A small spectrogram VQ-VAE, trained from scratch.
Model: 12M parameters, log mel input, encoder arch wide_resnet, encoder norm batchnorm, encoder activation relu, encoder depths [3, 3, 3], encoder widths [160, 240, 352], decoder norm batchnorm.
Rows from block 8 of the encoder of a small spectrogram VQ-VAE, named by matrix and row number. Rows with one number belong to one channel. Each number is 200 + 30 x the weight over its row's rms, rounded and kept within 0 to 999. All counts start at 0.
Before each channel's rows are labels from the 100 clips, of 14976, where the channel reaches its highest value: "lies over" is the class under the peak; "strongest on" is what is common among them. Only what is clearly more common there than usual is listed. The data: short made-up English sentences, spoken by a formant synthesiser in many voices.
# convs0: first 3x3 conv (encoder.blocks.8.convs.0.weight, 352x352x3x3, each kernel summed), inputs 176-351
# convs1: second 3x3 conv (encoder.blocks.8.convs.1.weight, 352x352x3x3, transposed, each kernel summed), outputs 176-351

lies over: silence
strongest on: mains hum; muffled (low-pass)
convs0.151,192,170,199,176,178,179,194,187,196,207,199,214,170,168,193,165,191,168,125,216,211,256,184,239,179,232,204,176,272,184,208,138,281,249,198,229,159,181,191,178,240,205,172,234,232,180,193,197,220,239,182,188,171,168,245,184,175,210,180,207,160,174,176,179,202,197,133,232,196,197,189,208,226,201,185,161,261,245,219,186,199,178,219,240,184,229,149,163,182,186,231,182,202,218,183,206,187,250,187,200,223,204,162,164,217,208,191,195,185,157,228,202,214,165,163,212,170,224,196,189,145,194,180,185,225,195,195,212,165,153,196,241,186,215,193,145,212,224,251,241,193,209,193,173,178,160,160,204,215,241,169,147,201,189,170,195,174,199,134,139,146,279,177,174,205,196,194,227,234,147,176,195,159,229,213,184
convs1.151,165,200,244,169,200,192,224,170,240,209,175,155,219,178,211,169,194,163,214,228,204,213,124,184,182,199,203,186,217,170,156,193,211,206,216,231,193,176,188,196,249,184,231,204,149,199,231,185,300,219,172,205,188,200,198,177,184,141,275,177,167,166,190,177,201,202,149,199,232,167,110,183,228,180,158,262,215,222,250,167,201,219,149,250,183,234,155,196,237,168,219,188,200,207,195,184,184,212,207,200,156,211,173,182,205,198,222,187,184,178,267,164,197,191,189,222,184,223,185,179,244,189,157,184,199,175,217,279,175,199,224,225,240,181,194,112,169,202,181,249,208,225,199,206,174,191,269,148,188,182,161,213,200,175,187,182,199,183,221,164,191,238,211,199,195,214,165,223,181,272,131,169,189,158,194,222

lies over: /ɔ/
strongest on: /ɔ/
convs0.147,158,193,235,146,200,190,242,179,237,166,171,193,175,166,183,158,187,200,144,195,185,233,204,248,210,203,180,231,227,169,129,155,145,199,219,210,152,231,220,222,182,201,221,197,181,230,171,179,195,206,201,186,240,239,204,167,170,173,217,218,239,172,225,222,249,176,167,165,210,193,243,164,201,176,169,211,222,216,214,157,177,187,157,206,188,206,129,189,223,169,170,162,194,182,211,234,177,209,182,187,202,205,149,218,174,190,189,224,215,162,188,144,268,186,188,228,167,209,177,208,215,206,164,147,199,166,198,240,256,226,233,203,142,207,179,205,231,214,193,240,208,248,194,230,233,158,209,162,218,202,145,156,197,179,166,205,232,181,152,133,142,195,187,187,250,235,215,210,156,230,218,207,144,229,250,226
convs1.147,184,193,217,190,195,210,201,213,204,192,142,232,199,211,225,210,179,212,210,205,197,258,199,200,176,230,204,224,236,173,195,150,221,244,183,186,179,178,250,228,197,219,179,145,171,256,239,181,256,239,246,177,255,210,152,164,210,222,225,223,199,154,206,187,184,160,220,181,222,205,196,208,188,203,216,200,231,262,212,224,257,232,185,219,197,235,133,215,234,206,188,188,222,175,243,226,185,181,192,201,193,193,175,226,194,218,217,202,211,212,216,164,285,197,280,201,163,207,223,214,206,221,144,207,183,158,248,213,225,191,249,196,205,206,168,244,189,189,196,219,199,197,183,198,199,245,234,172,219,222,162,172,197,171,164,174,217,213,221,181,163,213,214,165,218,194,187,221,186,250,177,213,165,184,201,223

lies over: /ɔ/; /ɑ/
strongest on: /ɔ/; clipping
convs0.298,196,233,166,221,191,229,159,216,169,233,256,219,171,207,215,242,227,230,301,172,191,192,232,158,203,183,166,204,146,226,259,225,241,152,202,208,235,215,205,219,152,230,165,219,196,230,202,185,139,181,205,186,191,194,160,281,163,236,154,191,185,216,188,190,206,163,260,230,214,228,169,222,208,204,192,161,132,165,158,188,243,252,215,127,165,167,180,174,183,206,182,217,205,208,196,203,231,197,234,195,197,176,187,219,156,220,214,213,195,205,186,226,156,207,183,175,248,164,198,204,148,218,226,259,185,201,171,171,241,186,179,190,236,194,200,258,183,170,158,134,211,155,207,178,196,247,198,118,177,226,229,248,201,177,262,192,213,202,201,213,280,179,227,220,172,201,181,176,238,176,189,173,242,205,191,219
convs1.298,197,206,183,232,181,196,163,198,208,205,209,167,183,140,185,218,225,144,257,203,218,220,241,206,192,203,170,229,220,199,184,187,231,196,217,177,244,223,212,217,196,225,130,288,234,179,247,264,147,181,204,254,197,234,182,160,206,215,183,222,168,174,176,239,229,224,191,265,190,189,217,224,208,220,255,295,159,176,187,233,219,172,217,152,227,193,198,165,155,182,200,190,214,219,251,231,222,209,196,208,221,223,192,204,197,203,232,200,238,197,183,148,186,220,184,189,228,171,206,180,158,254,217,242,164,176,195,166,220,181,225,195,264,220,202,245,161,188,188,218,225,168,210,176,248,187,215,234,190,207,186,228,188,157,201,193,221,210,179,251,172,211,180,199,208,203,207,240,243,182,194,202,223,198,213,209

lies over: /i/
strongest on: thin (high-pass); "she"
convs0.297,218,199,239,212,173,194,203,192,207,263,176,237,184,152,183,226,185,226,234,150,192,138,148,147,153,146,190,182,206,256,202,225,239,224,227,196,198,145,195,177,211,186,207,181,209,173,194,118,148,165,221,193,246,198,163,235,189,150,186,192,154,187,191,172,211,150,217,168,187,216,172,196,184,184,192,131,173,159,172,203,217,189,208,166,191,159,181,255,180,220,173,218,201,179,180,178,249,196,183,183,156,167,220,163,170,210,214,196,196,239,211,196,213,187,191,160,196,168,162,207,171,155,196,134,175,201,191,173,179,205,223,146,214,215,166,193,179,169,184,163,221,171,164,191,191,219,211,164,219,179,185,204,201,180,202,203,186,230,190,190,213,177,181,205,153,193,169,151,247,188,197,195,193,183,263,149
convs1.297,193,195,205,242,185,242,196,215,181,214,227,150,209,217,229,206,177,191,209,154,196,195,253,211,192,264,172,237,183,220,194,167,208,208,239,180,221,233,218,225,237,261,155,220,189,208,205,202,178,172,243,238,247,151,169,204,202,196,165,158,208,188,199,236,211,207,249,290,195,225,204,210,199,156,222,212,199,195,200,187,178,224,238,155,223,182,205,210,179,200,188,254,160,204,253,195,223,168,199,198,247,210,188,249,190,231,193,213,202,177,210,168,184,186,260,219,197,184,258,229,173,216,189,171,158,232,175,215,214,221,184,231,214,160,172,244,237,209,256,196,245,196,181,208,203,256,202,228,221,212,217,201,205,231,183,183,198,208,128,231,175,186,192,220,189,248,180,212,216,215,251,242,192,238,274,236

lies over: silence
strongest on: mains hum; muffled (low-pass)
convs0.335,160,185,197,160,174,148,205,166,212,144,192,179,184,178,189,189,225,192,160,175,190,202,190,218,170,191,214,156,222,166,189,176,165,189,170,170,155,180,189,174,266,188,210,203,221,168,216,180,198,217,157,184,222,195,199,157,192,195,197,237,169,186,185,172,190,152,207,220,232,175,165,163,167,180,162,210,238,199,198,156,170,182,155,251,198,208,184,195,191,173,146,170,200,214,182,174,142,221,154,148,182,220,137,188,159,187,161,160,173,169,186,140,216,115,201,194,193,171,158,193,204,162,167,220,219,155,221,229,135,166,203,238,188,201,174,188,228,207,201,254,175,163,169,222,192,191,229,194,177,173,179,150,160,141,156,190,186,150,184,174,181,213,186,188,168,152,173,177,148,212,199,211,191,192,214,183
convs1.335,152,182,235,213,193,185,206,165,213,211,172,158,181,180,200,152,194,134,206,206,209,210,130,210,163,178,217,167,205,153,145,200,194,191,194,226,185,169,185,192,237,160,232,188,187,174,214,165,256,212,167,194,160,188,198,193,178,152,254,144,174,190,177,149,197,152,159,194,229,185,142,154,218,192,148,269,199,204,224,159,204,205,155,205,192,180,146,175,214,163,185,181,187,195,191,169,192,213,205,189,139,216,134,160,172,192,208,186,194,178,216,170,170,173,181,220,173,221,153,172,239,176,169,181,203,169,187,237,138,201,197,180,212,169,184,111,133,184,187,235,199,218,183,167,173,194,271,141,195,182,150,193,194,169,160,190,192,187,174,132,192,261,189,172,204,200,176,220,159,229,120,147,171,165,165,201

lies over: silence
strongest on: thin (high-pass); white noise
convs0.197,181,167,223,176,166,173,257,180,250,143,210,223,150,173,206,170,182,198,159,195,191,204,171,216,164,193,173,127,248,181,161,167,198,194,165,182,185,189,179,173,200,169,221,183,198,211,181,168,205,196,194,176,138,155,188,183,155,217,207,135,182,162,189,151,182,190,206,217,187,163,226,173,194,172,164,183,191,181,197,153,203,174,197,169,182,187,197,114,191,164,191,178,198,219,160,166,156,215,195,167,188,176,177,158,176,191,169,189,181,174,174,189,153,166,140,174,189,205,191,174,216,195,218,194,196,160,164,166,171,199,165,167,153,171,168,170,144,179,255,191,177,221,163,164,147,172,204,204,175,166,195,214,145,140,180,156,174,141,151,187,190,185,163,224,211,177,177,221,173,245,216,168,215,178,179,155
convs1.197,173,165,205,254,162,204,150,180,210,237,197,167,182,195,166,166,129,211,205,241,207,241,198,231,168,229,189,175,254,178,172,207,250,226,183,141,210,213,173,189,246,217,179,206,142,196,190,198,252,224,282,194,268,204,215,245,201,228,141,220,222,194,170,216,164,163,265,254,213,162,220,182,201,200,219,231,214,253,209,208,243,112,218,254,192,246,198,177,248,144,210,199,253,273,177,212,198,138,218,231,192,158,199,238,220,212,177,225,210,205,201,138,245,218,221,237,169,131,210,217,205,223,186,225,223,189,279,235,162,246,233,230,190,204,194,218,195,251,263,156,202,179,188,197,182,226,178,187,153,153,176,234,222,201,189,228,196,201,245,157,155,191,217,170,175,182,211,179,198,165,208,189,196,202,231,235

lies over: /w/
strongest on: /ɛ/; "where"; "is"
convs0.240,211,189,166,211,158,172,212,207,205,183,191,159,213,195,206,187,175,185,189,217,182,173,141,206,162,227,183,161,150,197,192,194,155,204,156,204,197,192,167,165,155,165,178,208,169,156,202,174,201,228,159,159,129,157,247,223,201,187,200,153,220,219,161,153,185,158,200,184,227,174,220,137,207,155,173,225,177,225,244,204,195,183,173,189,183,224,156,161,182,146,156,210,194,206,166,160,214,220,186,170,190,205,157,151,189,173,176,195,147,231,150,184,171,214,173,230,170,229,168,167,195,160,188,179,209,189,174,219,171,181,200,206,211,138,187,170,183,234,152,185,170,224,146,135,175,211,188,166,158,190,158,173,146,203,201,149,174,191,166,181,186,192,187,164,191,206,179,232,203,200,202,170,180,185,189,246
convs1.240,146,210,309,198,188,196,223,215,251,200,143,217,165,209,201,166,193,181,208,205,178,199,156,234,180,178,213,187,206,181,180,213,198,160,215,196,194,167,143,209,209,194,234,192,223,157,234,204,231,206,144,225,165,224,215,224,233,207,242,196,174,217,179,225,172,146,206,160,250,206,176,189,189,223,133,192,224,163,239,219,200,225,179,244,173,235,146,187,177,205,186,193,195,202,272,152,201,253,180,240,133,195,151,180,119,221,216,199,175,214,177,164,164,182,242,180,182,179,204,216,243,213,156,159,210,191,214,250,167,196,207,211,201,157,208,185,224,182,154,228,170,169,160,143,181,172,142,164,157,193,225,219,201,147,159,214,178,186,214,214,211,215,213,190,198,163,169,196,191,202,209,195,170,157,193,162

lies over: /ɛ/
strongest on: voice: low voice
convs0.186,211,175,200,235,176,150,217,175,219,169,174,186,145,173,198,171,189,220,169,177,208,189,155,207,156,215,168,189,177,207,224,210,187,219,158,154,209,195,172,169,189,149,218,215,178,140,222,183,203,197,181,185,182,159,190,204,215,205,217,165,219,231,159,150,148,196,185,179,198,172,235,189,198,186,226,213,162,185,183,193,191,142,194,169,182,199,210,173,175,204,192,197,191,207,223,170,198,157,169,179,155,191,149,174,196,145,224,171,184,228,173,242,186,193,153,213,190,211,205,145,196,171,179,189,193,203,175,213,137,170,154,190,203,169,193,181,201,194,180,165,160,215,123,203,136,191,227,185,203,178,213,198,183,186,205,192,159,156,144,216,220,176,158,163,232,179,172,201,189,219,240,154,177,197,136,170
convs1.186,227,164,236,230,177,235,157,167,218,244,167,236,176,220,218,246,252,166,188,192,220,202,157,226,191,268,185,217,220,173,191,175,242,234,180,173,259,175,158,193,176,239,188,174,195,212,184,192,213,244,253,231,234,156,276,195,209,229,172,203,210,263,193,199,208,148,231,246,189,235,203,243,199,198,191,206,170,215,223,240,197,108,183,184,207,254,158,182,226,192,178,168,237,234,187,176,213,174,236,198,211,205,181,207,180,189,177,251,201,216,223,196,237,192,195,231,232,176,190,212,221,203,202,238,239,232,253,205,190,219,228,204,206,215,213,223,222,234,193,141,211,163,197,217,165,188,196,173,164,180,156,218,227,212,193,253,178,194,212,187,190,172,204,128,164,172,172,161,248,169,225,147,128,195,197,243

lies over: /i/
strongest on: voice: deep voice
convs0.348,183,160,198,178,173,202,163,243,180,181,204,211,250,152,174,144,192,150,154,137,168,147,215,197,183,135,199,178,175,179,168,168,160,159,181,208,165,167,162,170,211,209,160,196,209,190,155,146,181,189,170,149,196,156,197,190,150,192,163,165,169,159,164,187,181,149,209,162,228,152,192,162,192,175,154,199,196,181,174,174,208,190,163,208,215,177,186,204,160,152,155,218,222,247,179,197,196,243,183,159,244,204,224,199,140,186,167,204,156,211,180,175,238,172,175,181,193,196,161,152,163,181,192,167,199,167,190,243,201,206,223,210,174,168,133,182,203,188,159,217,167,196,175,188,215,209,178,159,172,205,168,187,168,193,160,181,171,135,180,148,203,231,178,196,171,195,146,181,205,163,191,263,175,243,214,227
convs1.348,227,153,229,201,192,214,210,223,189,170,207,241,273,153,204,171,283,172,229,207,221,160,176,198,246,219,221,225,206,249,192,199,139,236,209,174,210,236,199,197,230,187,201,240,205,151,233,198,278,186,187,184,220,179,222,190,219,181,222,240,207,185,215,202,202,182,173,231,201,208,262,198,230,227,163,200,214,176,196,167,206,199,189,246,222,253,135,166,220,185,162,197,226,204,159,188,162,171,187,192,234,217,254,217,166,177,257,220,210,184,237,173,235,192,238,204,190,198,211,190,202,185,197,198,179,221,217,201,213,296,251,192,148,205,225,235,194,214,198,181,237,204,151,260,188,249,177,221,224,216,158,198,235,250,138,184,167,155,259,150,136,193,196,212,226,189,258,188,234,180,215,227,169,213,241,243

lies over: /ɔ/
strongest on: /ɔ/; clipping
convs0.286,224,236,198,225,230,199,192,182,195,213,209,223,218,167,199,179,195,221,180,178,223,186,212,161,221,182,159,212,214,236,172,219,175,247,228,196,186,202,273,252,144,200,176,187,198,222,266,196,155,167,233,237,168,253,163,218,260,185,176,200,194,239,253,234,246,234,265,180,204,190,208,224,191,208,217,146,152,163,163,220,209,201,208,162,229,170,237,223,183,204,191,186,208,177,206,223,251,143,203,207,192,172,186,204,200,191,252,232,265,235,229,211,178,218,173,184,192,180,231,238,186,221,213,205,164,214,168,165,214,160,212,166,211,257,207,199,215,168,207,175,232,191,233,199,231,198,174,239,181,219,221,194,208,235,232,231,248,208,198,192,210,159,254,213,198,254,209,176,205,162,207,196,209,226,223,168
convs1.286,209,205,200,250,253,191,194,175,216,196,187,216,178,183,193,195,204,195,203,240,250,225,257,200,193,187,208,187,270,224,134,201,209,202,244,239,161,210,273,224,185,200,185,155,219,145,216,200,190,167,233,228,215,286,168,201,220,236,176,172,185,190,221,242,162,173,213,224,223,207,218,212,191,211,225,215,193,217,137,255,238,150,210,185,226,197,213,198,211,188,144,176,209,204,156,250,201,209,163,220,135,237,187,235,167,277,177,195,239,198,164,137,191,165,186,220,201,166,186,182,199,236,213,187,180,201,225,234,194,187,203,208,193,242,216,234,241,149,194,256,189,202,227,196,197,240,194,202,284,218,157,192,172,162,190,196,245,194,217,189,168,155,234,263,168,154,179,222,191,198,178,220,217,200,228,198

lies over: silence
strongest on: mains hum
convs0.251,168,163,176,201,150,201,191,234,187,174,223,221,171,145,192,188,189,243,192,188,169,207,150,200,121,186,196,175,158,179,180,210,161,170,166,132,219,157,162,144,211,176,189,170,188,159,187,193,172,189,200,134,182,157,199,195,172,213,182,150,219,185,152,148,157,128,202,200,185,153,197,175,191,203,191,178,203,196,202,180,211,152,229,198,199,202,203,175,178,157,182,225,171,212,183,143,184,185,208,139,196,198,184,146,200,156,171,213,172,222,165,167,180,177,160,198,190,197,183,155,195,216,218,204,200,173,181,191,184,225,146,206,185,167,137,192,180,208,181,199,163,217,153,193,136,208,231,192,150,198,183,208,151,167,197,146,133,170,182,195,184,181,145,204,184,172,141,192,181,183,189,179,206,167,156,209
convs1.251,127,195,232,184,200,216,221,212,210,215,209,209,221,160,221,208,175,236,204,223,221,200,158,166,212,183,188,234,234,171,72,163,202,201,200,212,157,224,166,206,191,223,252,217,235,161,178,160,247,202,215,198,206,175,248,217,184,189,152,196,183,189,192,122,192,182,219,189,190,200,237,176,203,211,202,235,216,191,228,175,190,215,154,180,144,234,187,197,209,167,164,185,187,216,214,164,182,183,194,213,182,160,238,156,234,243,193,240,198,198,212,149,204,161,231,231,283,196,206,203,187,168,211,196,244,186,189,203,212,239,185,226,180,235,258,194,229,243,207,209,189,222,184,186,199,228,181,193,217,189,135,219,193,206,193,202,197,217,112,202,161,184,197,210,202,197,193,228,209,199,171,203,259,236,251,247

lies over: silence
strongest on: mains hum; thin (high-pass); muffled (low-pass)
convs0.12,177,190,185,166,186,159,198,232,233,190,232,209,216,156,187,184,197,189,201,163,174,167,190,163,188,207,149,178,190,185,160,174,120,159,163,142,170,173,188,187,164,174,213,204,213,124,178,178,166,188,216,161,193,175,170,194,203,184,212,174,176,170,180,165,160,169,192,180,139,184,226,156,127,180,139,153,178,170,161,191,202,196,177,135,149,187,180,163,177,184,144,208,221,210,201,182,191,163,170,174,234,178,230,158,131,171,195,198,161,202,138,182,174,178,175,185,149,190,124,163,175,208,183,172,174,192,133,135,154,193,160,177,195,174,193,146,247,159,178,136,145,195,167,204,184,200,249,194,197,192,173,168,182,212,185,204,172,180,196,172,157,200,163,171,197,192,172,156,193,222,255,177,184,173,192,171
convs1.12,188,212,203,208,172,245,201,196,234,195,147,249,191,191,197,197,181,275,180,220,167,175,133,203,162,219,177,190,197,142,132,137,162,179,223,190,251,167,194,169,208,213,226,204,252,200,216,211,205,213,222,219,191,196,239,218,235,195,180,187,174,214,191,162,192,213,185,179,202,216,228,178,151,210,182,216,231,223,197,234,220,185,132,166,213,253,157,158,201,178,140,223,150,213,167,159,228,250,209,193,165,246,136,202,167,211,145,200,191,215,171,187,228,215,195,157,225,179,158,191,176,179,238,255,201,215,212,198,211,233,209,224,180,221,182,174,195,238,202,169,179,189,152,160,192,158,220,156,115,195,136,248,201,213,147,239,153,197,154,164,192,243,166,213,210,193,237,171,200,169,157,187,199,172,193,142

lies over: silence
strongest on: /i/; /h/; "he"; quiet level
convs0.51,199,171,213,222,166,159,223,156,210,182,166,164,176,154,202,169,206,155,171,183,203,206,174,199,164,208,215,204,158,208,194,226,179,199,202,163,190,156,175,171,226,165,239,201,158,158,214,194,262,222,199,183,207,192,217,218,217,169,253,182,179,202,164,148,182,206,218,179,203,166,187,211,226,201,199,193,213,212,219,191,176,132,192,239,181,218,196,213,151,166,235,174,174,145,174,159,216,224,182,180,111,231,152,179,231,173,184,142,203,216,187,212,173,197,173,208,179,212,155,129,271,182,164,177,203,190,187,277,184,221,217,229,174,184,167,161,194,213,185,234,184,204,168,167,161,209,194,155,167,168,204,189,167,192,220,170,170,151,207,226,223,241,147,154,234,173,147,203,189,220,218,175,168,167,181,235
convs1.51,166,202,267,177,214,220,161,175,217,227,159,172,152,211,201,133,184,147,144,198,212,187,186,240,166,252,218,176,249,229,218,258,221,191,199,133,224,180,194,174,202,215,190,167,221,179,227,198,236,207,230,224,183,177,192,183,156,188,189,156,199,192,196,181,157,215,194,233,266,186,204,201,161,249,171,191,243,230,198,192,231,188,161,200,214,234,148,144,197,196,193,229,201,244,221,172,166,211,239,194,154,204,171,171,170,182,178,228,184,179,211,146,189,198,165,268,164,203,183,204,242,191,184,194,171,193,196,207,183,203,142,240,199,164,176,191,227,232,175,164,177,179,231,98,205,223,239,162,180,161,198,251,192,202,116,180,203,207,186,201,209,219,184,163,159,219,198,193,186,233,217,222,163,148,205,178

lies over: /ɔ/
strongest on: /ɔ/; clipping
convs0.69,192,229,256,231,211,201,227,247,235,201,221,220,203,193,189,168,215,236,200,230,234,233,209,256,192,178,245,209,260,226,181,204,189,268,233,222,164,182,225,204,242,209,222,221,248,199,281,187,252,243,242,173,163,230,248,230,224,202,240,213,225,195,229,192,215,195,230,274,184,230,204,235,220,190,232,182,252,228,238,195,200,228,210,263,274,245,279,268,194,183,182,197,198,177,201,212,238,175,212,159,195,248,225,170,174,228,199,227,237,208,197,184,225,202,209,237,172,235,231,218,261,245,206,208,242,210,258,203,198,205,220,238,218,220,176,175,221,251,277,245,236,230,151,217,242,188,226,208,194,253,182,167,174,212,167,206,204,188,192,227,194,203,223,208,217,191,203,216,242,228,201,217,175,235,224,199
convs1.69,206,219,180,212,241,199,182,164,195,195,194,285,181,173,192,219,168,185,219,236,251,253,235,208,233,219,239,253,261,204,113,202,211,278,258,243,157,269,266,207,253,214,166,178,171,246,263,235,274,198,249,196,247,246,224,211,235,212,190,194,182,169,213,255,202,169,207,196,255,226,130,196,189,192,231,257,235,226,219,240,215,176,219,229,213,241,153,182,220,195,206,198,216,169,180,254,219,283,172,233,201,198,177,253,202,264,220,209,244,202,179,182,238,219,220,198,153,202,218,197,231,236,214,198,168,202,219,249,228,174,223,201,193,231,189,237,197,205,198,239,247,214,160,216,204,216,231,194,238,211,212,188,174,223,168,192,250,188,223,184,183,228,223,202,199,166,178,250,199,202,131,209,202,151,201,199

lies over: silence
strongest on: mains hum
convs0.117,193,166,200,198,176,167,172,191,160,171,194,218,174,166,201,157,186,223,138,183,184,198,175,195,163,201,200,131,183,209,175,218,187,162,191,184,194,121,187,177,225,192,155,174,184,185,155,210,186,199,231,186,204,158,205,213,173,192,173,169,204,171,167,159,175,188,217,163,182,191,177,201,193,209,213,186,203,197,187,176,197,151,206,194,156,199,199,132,166,183,207,168,183,191,160,171,186,201,195,182,134,195,149,160,218,163,163,173,182,217,187,193,172,162,164,185,157,184,137,173,185,212,215,189,194,208,171,201,169,180,129,189,151,152,184,210,180,193,197,184,183,179,192,196,179,190,228,169,138,194,206,183,175,148,196,182,165,175,192,194,222,191,150,175,186,178,161,173,180,205,181,160,169,195,167,201
convs1.117,217,208,206,174,181,225,207,194,178,206,191,263,202,199,199,231,152,272,222,248,200,151,190,223,184,258,203,183,190,164,148,199,201,230,217,215,220,204,174,233,275,199,218,192,191,215,192,214,198,202,324,202,219,205,191,218,218,221,155,201,209,222,228,192,216,198,197,214,225,178,206,196,175,191,202,183,219,203,223,227,201,180,184,218,192,213,140,180,189,212,169,204,185,206,160,220,265,211,219,168,209,195,232,186,174,188,191,227,200,202,230,193,230,206,178,157,257,171,218,202,200,238,214,266,209,190,194,247,221,181,201,218,201,233,165,223,225,248,240,160,200,177,188,155,179,178,217,214,218,229,223,220,193,183,138,220,156,199,191,190,155,225,143,214,168,161,198,185,243,223,165,181,211,228,233,168

lies over: /i/
strongest on: voice: high voice
convs0.13,219,173,210,183,188,207,193,240,215,239,241,209,221,254,187,220,191,257,267,195,195,184,167,169,143,196,210,210,174,202,182,217,236,164,162,202,197,190,211,183,217,218,164,238,222,176,251,184,161,207,263,207,240,200,170,202,205,187,175,141,191,213,168,177,185,145,171,172,194,207,182,216,196,226,180,193,184,191,181,222,166,146,179,159,203,175,143,160,141,222,162,144,187,195,207,206,184,204,197,213,166,164,249,151,158,185,198,221,199,153,151,199,164,180,150,167,204,182,161,168,180,170,187,234,216,226,171,145,166,164,145,192,242,186,198,199,173,179,249,177,189,192,138,182,196,166,219,174,171,266,183,186,173,179,236,184,170,211,213,212,202,200,200,177,176,147,191,183,223,210,205,206,197,186,162,171
convs1.13,204,186,167,227,180,193,174,196,163,187,236,216,134,253,220,213,216,181,277,199,224,194,239,202,252,227,221,169,214,202,220,204,191,191,212,203,220,218,199,196,208,225,192,239,196,218,243,197,177,189,261,235,193,223,214,220,271,198,172,106,206,213,241,230,221,201,217,216,224,231,240,237,215,194,221,264,158,171,218,178,205,201,222,163,192,199,188,155,172,224,196,203,250,179,220,264,212,202,172,222,210,238,148,214,154,237,209,224,191,179,190,220,231,189,255,183,234,164,254,226,177,266,178,231,192,233,163,160,240,213,151,197,265,198,273,217,243,225,181,174,238,207,185,207,216,229,212,213,208,187,244,215,237,164,180,192,171,203,155,205,202,168,193,205,194,208,200,238,223,208,205,280,206,202,208,203

lies over: /ɛ/
strongest on: mains hum
convs0.232,180,190,206,203,150,152,205,174,189,209,176,186,169,195,198,200,194,208,243,234,169,210,145,234,179,208,198,153,163,177,190,232,172,219,161,109,259,140,155,162,191,175,177,193,223,154,153,185,199,208,173,154,191,146,212,232,206,217,182,232,249,230,142,190,164,212,196,190,195,176,217,162,193,177,218,165,195,217,218,200,199,173,211,202,160,227,197,249,208,169,142,196,232,225,178,159,223,158,202,180,161,208,236,174,161,151,184,191,143,238,140,173,193,246,209,229,224,197,190,178,211,187,227,203,190,227,175,211,176,224,198,201,202,176,190,164,233,214,195,186,163,220,187,198,151,232,176,206,170,197,228,255,159,212,207,177,150,192,233,232,223,203,173,202,241,164,177,209,214,136,217,192,217,147,162,219
convs1.232,229,165,286,194,210,197,206,198,252,202,186,169,148,235,182,159,204,170,180,215,172,168,194,134,175,275,180,184,233,166,141,249,209,191,214,212,223,239,198,218,246,216,212,202,193,217,202,177,244,204,219,200,204,197,204,200,170,179,151,261,183,196,231,221,200,221,222,206,215,213,182,146,159,199,215,177,181,240,220,246,206,210,190,195,227,213,220,221,220,220,162,159,156,210,209,135,227,178,235,215,132,174,176,174,124,211,248,137,204,177,213,145,226,214,163,206,191,203,168,156,206,150,218,223,144,175,214,185,196,152,259,232,227,172,210,176,177,222,233,148,164,185,258,137,200,237,186,216,229,204,200,209,249,177,240,158,211,235,222,165,203,241,221,140,170,189,199,251,179,235,191,178,187,204,247,213

lies over: /w/
strongest on: /w/; "where"; "was"
convs0.265,164,188,199,164,181,195,206,183,217,182,133,175,149,181,205,176,202,192,171,204,173,232,147,187,163,192,249,198,220,158,155,143,172,209,182,214,149,195,181,178,252,167,218,172,133,144,208,157,226,199,189,192,196,169,233,154,228,182,195,169,186,139,175,189,193,188,222,204,199,232,195,180,210,175,198,172,198,219,229,206,210,205,173,200,205,218,125,206,155,218,164,197,144,200,158,166,171,164,197,178,136,224,184,170,174,168,207,162,192,177,211,154,166,207,138,214,177,205,219,182,187,179,241,170,193,171,189,170,163,227,184,195,230,201,198,191,176,241,229,215,202,211,166,178,159,186,173,160,217,211,144,200,203,200,150,215,162,165,210,148,149,185,172,182,209,199,213,196,173,160,189,151,207,196,190,211
convs1.265,157,186,232,186,195,165,194,156,214,195,169,206,162,172,204,166,198,151,178,220,195,193,118,192,173,189,208,158,195,174,119,182,181,204,176,197,217,203,204,166,208,169,247,210,191,165,232,174,287,226,160,207,190,184,218,162,202,154,258,133,177,169,192,187,201,187,183,185,255,173,172,182,201,196,157,270,221,217,239,153,202,202,192,233,191,191,150,183,217,172,157,197,215,190,192,150,143,243,228,204,165,186,135,159,158,210,222,162,203,149,208,149,203,187,169,205,178,240,159,194,259,176,163,163,207,182,179,252,151,205,187,200,217,199,202,171,193,172,190,205,204,210,174,174,172,155,193,118,167,195,136,210,180,176,151,166,174,172,196,163,156,238,181,142,209,158,195,185,172,241,154,167,157,186,178,227